{
  "arch": "pvt",
  "model": "image classifier",
  "dataset": "simulated fluorescence microscopy of cells",
  "train_examples": 97500,
  "image_size": 32,
  "crop_scale_min": 1,
  "horizontal_flip": true,
  "targets": ["look"],
  "num_classes": 8,
  "norm": "layernorm",
  "norm_position": "pre",
  "activation": "gelu",
  "mlp_ratio": 4,
  "head_dim": 64,
  "fused_qkv": false,
  "qk_norm": false,
  "layer_scale_init": 0.1,
  "parallel_block": false,
  "inner_norm": false,
  "moe": "top_k",
  "drop_path": 0.1,
  "num_experts": 4,
  "moe_every": 2,
  "expert_mlp_ratio": 0.25,
  "experts_per_token": 2,
  "shared_expert": false,
  "patch_size": [2, 2],
  "depths": [5, 5, 5],
  "widths": [96, 192, 384],
  "label_smoothing": 0.05,
  "loss": "cross_entropy",
  "head_dropout": 0.1,
  "residual_init": "none",
  "optimizer": "normuon",
  "muon_scale": "original",
  "lr": 0.036,
  "momentum": 0.95,
  "nesterov": false,
  "orthogonalizer": "polar_express",
  "adamw_lr_other_params": 0.0015,
  "sam_rho": 0.1,
  "steps": 3000,
  "batch_size": 128,
  "epochs": 3.9,
  "lr_schedule": "wsd_sqrt",
  "decay_fraction": 0.2,
  "final_lr_fraction": 0,
  "warmup_steps": 60,
  "weight_decay": 0.07,
  "adamw_weight_decay_other_params": 0
}
Rows from block 5 of a small image classifier, named by matrix and row number. Rows with one number within an expert belong to one neuron, the router's apart. Each number is 128 + 24 x the weight over its row's rms, rounded and kept within 0 to 255. All counts start at 0. Numbers have three digits each.
Before each expert's rows are labels from the 100 images, of 14976, where the router gives the expert most weight on average: "top examples" is what is common among them. Only what is clearly more common there than usual is listed. The data: simulated fluorescence microscopy of cells.
# router: router (model.blocks.5.mlp.router.weight, 4x192, trained with AdamW), inputs 0-38
# up: expert up (model.blocks.5.mlp.up, 4x48x192), inputs 0-38
# down: expert down (model.blocks.5.mlp.down, 4x192x48, transposed), outputs 0-38

# expert 3
top examples: dim; crowded; cells: ten or more; fragmented nuclei
router.3:132151097158134134076085142113140111161123145116171068110139150159131129130107145134142144134106139094102163170116123
up.0:155145147096091140098157127120099166163135106123141115146132137134128114141085140118117116136125141113140148154088199
down.0:126120150111180121116147152110123132133137093117131113080124152127157133118150139159140140131161085142099135153129134
up.1:145117098122128119134154100113134129142166135157109145167145129120108118129127178143159112097132137093170103122132186
down.1:133092173146148128134114187113137133141119100099135152107152103146119093133161161139131155139093104141122136148156128
up.2:141110155120104105117105144148146105084117159107142111133083120093129113128155146137103102158147128105175111103115118
down.2:142107135125097123167128123099137131113150086175081151120147144091122163109117061106112143121083145120110149078133147
up.3:109083130176118152116177108113150115125151098124170126140127119138137109145141115162114130149152141097108133159143148
down.3:181142115144132121144115150133087081122108130133114147144161199113092118119125148100155139101171131156157128143149099
up.4:142107098136165130182123088121168131137157109142118120155098106116145131066150152146138137108152133149131104097122075
down.4:144134140131122128162130150137102085157074064146077139098121115128143170126133135149158136127105132126167137118103083
up.5:140159143132108107161147128129151161090076095143106137146159121138107122114111120096117108113102099121138119178079122
down.5:167113139134134105132113113168090135126164091138165104119146174153102129141119098138090152127090128138164092175118142
up.6:117144161151098131109134152174099093144136089095135130170151110129157125119131117123117130120096130108118167124122126
down.6:158132100109157187115138098157162145139089120133108136135086168112137141123131122154123102149146182131157114127169135
up.7:144179099111136090157123113128154097131157132132107110117134099126102167128133154105109093124089120136148157125160148
down.7:113154101100089161183109091130111155151135083104139123098148106129153170161110141099146107119098116134158112114107137
up.8:134182124108107150140087087136118160140148084110172137113131069117138106114131162090139124138131142133138146087162142
down.8:106101110108085142117115127140129127135101136115075113115144117109135161087102097132134109107144143165107122133167129
up.9:122113114089101105118128125119140101131146125082088125148100132157139142093138115183123137159119156172179214134141164
down.9:147090156125119129108131072114130167098109132149127137134120127136099099116121072097129151130126131123106112125170185
up.10:109114120141124130113070133138120104125085170120133152133117096124096135173132119127125140166084127104124144084125097
down.10:130143135137118148102179139110150156133135099113174153113105085119118129132136138128109078123098102130120140126160090
up.11:089139152123093158147076143113171145079132165122116120121132107120081121141155155120115195117145147168137106113126118
down.11:143158142069133136150153097119131124162090119142118117135128083109130090112106153144117142115105142153122130121102111
up.12:114141121120122141151152083142108112163127092081130126137119153145116124134124117121082109152166112160109092107148112
down.12:142097130135088123124163155128116116097140145117069155114118102146089156115149111132130115135151147096117130133134153
up.13:168147149141137126090169134144147104129085126142127107117118147119158104128155105122091121129125143123163123135099069
down.13:132135152151121136081082114113069151095115138153130156114168110149178098148158104121139107149159128107117142150142124
up.14:094163105120126111111132127099169083138118078157105126141116110170133097107179112124117099144136173116125106089116131
down.14:142122142158175102131147097134152126143145115103109142190098129126095153090105139147144148106116078149140144133131111

# expert 1
top examples: membrane rim; out of focus; dim
router.1:104137131167123124137130122146113122133098084115130146087109123134102112156153088136146182145143121162140116128104072
up.0:114166133063138128119160151128095092114135089141106144148124086113153142123125109148095138078126121132147142150098113
down.0:129126142140129157146158124140148114139093135115131138158156141172132077100154136148163146110159117088108158129135147
up.1:155132129103118133160168152128123113128132119076184124161123077116139142098150149078098119139164106129101151119141121
down.1:163146138126135114111076143131111156114137123167138169109138172104149102082123148105141125181134124119117124109101120
up.2:084163092124103128131144141157142157139155130143130142108141144094212135101124144147123120148088087085118128115126148
down.2:137126109134121134159132142150139141135132139113095094181145143160099137098136070158142116155126153170092119163157144
up.3:126151130137095129123141154103131148134148132121120102111118107111158126118126108101119140124112118125116129105175135
down.3:113140134165177061100149130133133160126136196130104152068140158130110155118163101125125139107141120140079172118130149
up.4:124134134147058114130122171135110113127104129137130091107069158127173136112114092119073105122106123122123153160154135
down.4:133125114177153070081140101070137127116115166107137090110106119116116154148123127126105136125117111075164124137115118
up.5:118086117130139140167073147154121102139092177143124144149131110083093105133113128112147111151169148114157149125068136
down.5:127114129065060196161146127117153133120158115145089112182152066118151153145141114112159121081103162131123144094116152
up.6:162129154137117113108110154098131126173168117107146174132171090110115119128137156113158121140158132094131098142095117
down.6:152152097103131149104118117166129149136079074130122179166115122143119123130134118143113160108111137154109150137080130
up.7:083118114113169128151078091150137099114147126115123162123133157092087139152112097149159170166142121135130141111155116
down.7:151096115131133127141116157134114086138131131138147121094154127142130093130139124104118126172093116087109129099117134
up.8:116123153123157122154108129144112124115139184062157125126136107112149122141134141089145132099164098132140151121155179
down.8:118137140120145107131132159128117105118173087157111144119125124149126114127116146169109167150117127124121123137117126
up.9:096140142079190108131104135095159111157139114125147138129150104177105115145135171113128162113163122123133092136165115
down.9:151125115109101167163146115152113107143146107157154158148094133175125110122168122138090098119148150128127165134158145
up.10:126086117108160136142121135124168108126074094118133103141156101141141130118171117140096130133097173113172115108132146
down.10:088117111137123133148067118111109086178126116139153146084104142172098124115128160117096127120093121126105126122084173
up.11:141124108127158124108078088136148149107111104142095156128064129159149117116124095157160145206165139141139150115118111
down.11:108110123129133119182135104107126085091105157078134132141169139108184128109147123087102154143105140125147113149159169
up.12:130096113167132126142140141109145106141093146162159142185137090171164117139109114122136120124138101072132084158156101
down.12:113118136145122135142144138164166150148103113122142117136162099149101128124128128152133110150138081155104145126079097
up.13:150169107162100111101141124130105173135126144140122163117145126129140120138124165136131139090155150115135129150123127
down.13:079125130121121103136141136141142084101157161106126131163154123077108127114122135122114122125146102090118171118094168
up.14:127129134104099172160070127118149106137110137122097138101163133089113123126127178116142107100124131140121116148098146
down.14:162136147096157124154164099150116112156100101128102177177152106104170133137136141127148065132107109116123117110127163

# expert 0
top examples: ring around the nucleus; crowded; cells: ten or more; red stain
router.0:155158150090093167135202105106126162111110147098126133112117105110171125099121123124171097126168089143099146145135143
up.0:116110104135127130139134104127102117139126137096114104191134147138079103094146104131101094136167138130149172153095107
down.0:129112159144158125118121117156112169131150118087156126138112148169126142138122140130134096119094069095096176120106111
up.1:180116141131140073108118117168149096115137111146114105107142126116125130117140158146125153155147109145106104090084092
down.1:142137094115116147091120095107113139106119124111102145145130099163108111146099122150097133124167148104146111132147187
up.2:135149118056111121161135146146118108158090116096126090180132112157130125144132128100116105117124141152105154134066094
down.2:104159142117085143175131151126113196151120153131104123118126142134105111119123142127179106130117144131128112137151152
up.3:145122129125151152159086141162118105124093162165124107123129116129112121119162129149103119109154134097125148124134115
down.3:136152147118094117154145133125158107125137112133145161145125166145145099172164124118139138131102127119119125113118186
up.4:149097087158083125091145136083127150134138111145115142134148104090078109124097056159117137154122127121170110143123135
down.4:136155166113143085097166101116058149140144135128121132165182149107110114118139133160131109093132122153114139176135115
up.5:147113126123171106146100152164116118178145165116130106114187170188138120144118151141125125145121139117113135116094154
down.5:141076145101093112156130145081171145128127082138126120091128154104132113129141096090116145165153152162076114115133154
up.6:157114124153111099106140150092161176129134120146144104151136181167139106091142119123117079134161103103140113121132153
down.6:093134129143137133180120151117145113153116116125143100130128123104172075116132147128169146203116154135091123116115154
up.7:102135147166127162172128117142123098197097128125104135167158129159180173112117106127112134131111162113128115126112132
down.7:128097092138170118140128108133116145105090102162124141157149144143106112115114139187102155132140146118163117130098118
up.8:135130112104124159147130111097106114156130100135153115145115131124159103141126157151094158182166108130114128086096048
down.8:085133139148100089150124124150133150120161111153130101159177137184098115102136108126103108151168138194163131086128155
up.9:146142138140132126091110130132097081190170122136134100143135112125126163150103130141170168109126083118143112123118149
down.9:157139147141147099143111145118132122114159102092166135127127105097120112125124147156146145145118147116156102140119084
up.10:156099130104154101099100119156137115125135095147121106119126115147129121093123083131143129103130109125108153147080127
down.10:111137162124148138110139144089095125128114135159158170155111096127136100133092155180131106149132137151172072089143150
up.11:126151126140117169140106175163162121166126092120074123144117138158110107136140108107079095164122115123054153129114097
down.11:160124137105091127180123133155116145082145163138098130137127135131164129132100115148090141153136149104098138145127133
up.12:097153116112137149147131118153138118097139114121147117132139133105118143127098170117134094104147144103076155130110092
down.12:212124160108125109115117131148093161145117125094121112119107121163101103110123093100156145138119149102115126133139164
up.13:134147164108088161125122136164128140088163098147098138113087106139130088121178129134114144135137136144167116106117121
down.13:138195104100136142071114129105130132113121134152111115116150170135105113144130154113129129106129145123117135175119127
up.14:103143142122137131103164091167154131162124106095162096143134059155131119150112063142140110118140160146117114139137110
down.14:097137120138169145140118143170165109120125090128097158162137167123124140100102159137171103126147121103164132107147127

# expert 2
top examples: crowded; cells: ten or more; vacuoles
router.2:132109133106141118150115115167134118106170141126118117134138127113140125138133140133098086089116127107120127101115182
up.0:139133130095110141124096135113121129135129136122155077130111161160151125087145136106143154116120126128161109139139103
down.0:127061145120133132078150131094141114149116177148114089160118157119089120119131130151106151103136122147153170145086139
up.1:186119163147080108161109117147144132100105107098139111100104147143174109130133108120080151087089133176099101095133158
down.1:127105137077123132145102135136111138166115146143139123154090128140120134138137156171142141121144140151138157048106150
up.2:149152153104108106120078131118112124107126145099145108101147129119109126144104097102117150138162131119128100108150149
down.2:119115149150154152110141124177137108102082112112100126122127116118120118098121142150125112122183113157121180110106100
up.3:157129138072147158120125101120115072128087123135122108118126110139119118134160146136101167175122128116146107159107143
down.3:108142104151157160143141127114163114135140107118125130129108146100132094131118121119084055136136132103149162103120123
up.4:128130134127141117110099167126145122127163164093138097120154159124115136122157174118136119117091112122133130162149129
down.4:145155107050117148108148116137113121090145158103115130116112138121164145144138128093127138064152136110145144098121117
up.5:208095148114106125135141123127117144159062119165136120120135124091111155143140138089098140110124101144115123095120141
down.5:125133142115149143103155105153115130107116171140123151129110087141124146133169107136150125083128151130128147151153163
up.6:163121147109112158143193141137137133144135105126151122146150081143156120130128105122089092084134136137165100160140094
down.6:140179119137120136129133140082135122147132070131135125146182091140159115139100143135140123127095156120143128117133160
up.7:140125146129098118116155125127145149147153103110090101139155128173105091071131112089081141133101118158119101118157106
down.7:101125126145124144125105124158164129125139109150093137202138108131113168164121112166076110124131101103130158126123118
up.8:153144149123105105151107143125118057082094140112133103110104150134110179147144179105125136137143088110150105152127092
down.8:125152157130141154125124128088147096138136163138147141104147106114131142118105142109091118139080123098109153127140077
up.9:131139102149119117143120149142125088147131113115100150138129120173158120115169134170144145112137139120145116142073103
down.9:110121134118121127136158142109172093155098129132143168065155116108146115160139109132094141136124131142093126109148148
up.10:158129155130160123162150091144100146119149098174112167114141158116127102074149099139136132113115126099143088163099134
down.10:119119110158133138131137138097103150112164182159079109120098143144118152132154080134098104077131145103096121152180122
up.11:124196114133134134114135114126130099095176136149098120120122138155136126122136100118101135083132137127137116086124120
down.11:131092128142136093152147092155171148140129128123140141160120108121106162149099145097101147154091132117110117142145163
up.12:134147145095102108140084143112128156133142146113124118112136125161101086134146124125137124109136151136119142108098103
down.12:151135097151136147168092135202132150134103106146099116115080156132074115091099148100152133111147088121126154166093158
up.13:141141119107122152165163134092172138174108136157155121120106142165083099171156123160109136106136127151128144158109120
down.13:164116098120149080148167160132132134106076127152115125112156129146166146099109107124176105080126112117135123141146162
up.14:151139164097104145138101143136108126105153139122134131139161101127125112122174126101115179136152163140111138122133141
down.14:109105098145168151163142108131134165122141129157115109154105148142125166109126174109158083134131127142098103108091149